config.yaml
model: "class-conditioned image diffusion model"
dataset: "made-up road signs on poles"
train_examples: 61250
image_size: 32
horizontal_flip: false
conditioning: "class"
arch: "unet"
objective: "epsilon"
cond_dim: 128
targets: ["face"]
num_classes: 12
cond_dropout: 0.1
norm: "groupnorm"
hidden_act: "elu"
weight_standardization: true
channel_attention: "eca"
widths: [48, 96, 144]
blocks_per_level: 1
scale_shift_norm: true
attention: true
upsampling: "nearest_conv"
init: "torch_default"
residual_init: "scaled_by_depth"
optimizer: "muon"
muon_scale: "original"
learning_rate: 0.025
momentum: 0.9
nesterov: false
orthogonalizer: "polar_express"
adamw_lr_other_params: 0.0028
max_grad_norm: 1.0
max_steps: 7900
batch_size: 128
epochs: 16.5
lr_schedule: "wsd_sqrt"
decay_fraction: 0.2
final_lr_fraction: 0
warmup_steps: 390
weight_decay: 0.02
adamw_weight_decay_other_params: 0
Rows from block 6, named by matrix and row number. Each number is 128 + 24 x the weight over its row's rms, rounded and kept within 0 to 255. All counts start at 0. Numbers have three digits each. After the name is the row's rms in percent of the matrix's.
# convs0: first 3x3 conv (model.decb.0.0.convs.0.weight, 96x192x3x3, standardized in use), inputs 190-191, a 3x3 kernel for each
convs0.0 098:133136141142092129131099133140127143139146139114128142
convs0.1 102:139099079136109112142139139132101118130175081144163161
convs0.2 098:142163147130170100104144131139170116091139153124099119
convs0.3 101:157233141149091149120137132107084101119203134119107123
convs0.4 101:162140152170182078149108116143110135146028131117205127
convs0.5 101:120115128097236143124123051120105142157094148151088141
convs0.6 099:155065127132167122134015144100122118125105155135125159
convs0.7 096:138098142126183117142135145130129138070117139119091119
convs0.8 100:144111140128160119139137181129138141136168125113131143
convs0.9 100:132124120145079152098142133121142113100129141111116140
convs0.10 112:136143180123113181144153169132091133131118129156203149
convs0.11 096:139112107134109130121141122140165127170206140110167137
convs0.12 103:121140152142145136124156113135142133106132175110084130
convs0.13 097:116160095127112143123147117108113129142125137114132120
convs0.14 101:118059089111094121126154107158138142187244167131142130
convs0.15 100:125094171109148091138127103126117132161109144138138130
convs0.16 098:159124119130084144135135108135145132135113135131121103
convs0.17 100:128159128114110116096105111138137129114129163117122127
convs0.18 100:128150133128126170142113142104107153143049053159132098
convs0.19 101:133114133119169122093146101150176123109218159106080135
convs0.20 092:100101166126155102122150108110142117074211097134070125
convs0.21 101:128144122117148168139149132139128158126190115146127124
convs0.22 100:133175150140103095117148101134181127159091113085124143
convs0.23 090:127104114156191131123153135124181128037255128086123113
convs0.24 098:140139109113137145128114160126121116133124109138116118
convs0.25 101:137138123149157123121153136125127116119155151101122123
convs0.26 101:116150105111111135100134112151119118173119125142145127
convs0.27 101:142147134104147198122124106120142084079186160114113150
convs0.28 096:110106072127119101101124123121119106117043081105100095
convs0.29 103:140158147151133133128130134130134142125142143120168130
convs0.30 104:115157124116144091119124104106108119100154106108153136
convs0.31 098:145138117091080101135183114113098126149170150122123104
convs0.32 103:127117141175148112124166130160128146155078118119147121
convs0.33 103:136157141102110150134117148132143118124143101151135117
convs0.34 101:127156117099033105146149125173156125160169144127140151
convs0.35 104:139150162125171149147110139135159154160194142165138155
convs0.36 090:126132101107155115116131128117165242116003153118083108
convs0.37 107:111117117096125132121116120100112110093100126123095103
convs0.38 096:140138146122161206128148097123125119108105105117145140
convs0.39 102:153131146162187102113136159153116134143154142125114147
convs0.40 097:107152167114217109164096101172161133192153103160135109
convs0.41 107:128062156131164108080140130154067139141089126101144091
convs0.42 099:107102151113074134112156124096060110142101117160159131
convs0.43 107:128164134111164145133150111141129122137136101151145150
convs0.44 096:130141139140119141112099123115166124135141135135117124
convs0.45 098:115125115124098104122080108121160106097022165132058123
convs0.46 094:137104134121155130113125141156151154126140160152142153
convs0.47 103:142146145107143159142135118145174135122102123129112134
convs0.48 099:136155130125121124140110149126147117141126136121087136
convs0.49 108:109133154142111086114136172130111153113133098134122133
convs0.50 103:127120109136113137131112144128125137147018114142142127
convs0.51 096:114090118139077054131125103144145141132158146151120123
convs0.52 104:111158097131169127098130128110165071127149141112125112
convs0.53 098:124095106119091163117108111145069133119105163134108126
convs0.54 101:127119100114159121181119128117153101108112110143141115
convs0.55 101:117143100122178150153081180137140138130135045130113129
convs0.56 099:120096124112176116155112118128113140110136138093115100
convs0.57 095:125125204153108203110126151124097102144218032122187132
convs0.58 099:122201111152118141161093142128149098138179118102117126
convs0.59 095:132117139126153088141136098136154126111050176118066115
convs0.60 101:139106140155118148158123106101131137098101155147127139
convs0.61 100:137129126135104105118139101120098161116114143122149100
convs0.62 100:119150144139142124119127134152156147120103114120140125
convs0.63 091:125127146118150023114196163125128124111072199116062124
convs0.64 105:117126163127109158145111147124151110101101163140109137
convs0.65 106:131147162128155115154100140135133163126086178100088155
convs0.66 099:086123111145192150120082099126159099140161116144108120
convs0.67 100:113159156125087112087064111121124140113085158158103124
convs0.68 099:119125115096090158130108094121154137119111088120199126
convs0.69 100:133127131112143163109148113136124115093113163143134151
convs0.70 102:146138160138119186126119145099162132075140161098152145
convs0.71 102:110124235101255120174064105116108074102093136161128104
convs0.72 098:146137173134144125139137147138100132156126139124121152
convs0.73 099:136157116129149132133087116102169133127061118160125145
convs0.74 096:107114112109086130125115093116130132104235144139132136
convs0.75 100:124098116123151109136132150138128133096133128116121137
convs0.76 099:123096139144120130123151112129088127130188133122154113
convs0.77 098:103161132100108096133151150116157130080165105124135129
convs0.78 098:145132138135137120128118138143128130099141150117132131
convs0.79 101:134131117132152114132120119136126130120143156092125129
convs0.80 100:123122110136110094147103095131107124124114134123136125
convs0.81 103:111114128124150119114094139112111139127154168118121109
convs0.82 099:144143112076138082103146105106115133119164112103113123
convs0.83 096:120141126138155125112128125160145123132124134125112127
convs0.84 101:132135117131166162149200139151179140114093107130143139
convs0.85 105:176142133131118117123116109112139159111154137117145136
convs0.86 106:112112143110114056118133191113110200113133107103113108
convs0.87 110:153128124139100103152146116115126165141123128135123120
convs0.88 101:129031139141153176158129155143055133139121120100097107
convs0.89 103:163098119108140042109094160109127124067098068123078111
convs0.90 091:131116113113182091116120125112159161145073156118122118
convs0.91 100:117095133165172136151090141105116141101124126154128118
convs0.92 095:118120117117122134112097120133166139137145115079145120
convs0.93 099:131124126113147118097104121147149117134143137114142124
convs0.94 099:164133110125053093104157141124137130128078153114123136
convs0.95 097:102137124123153171122135128055082115025056099143116120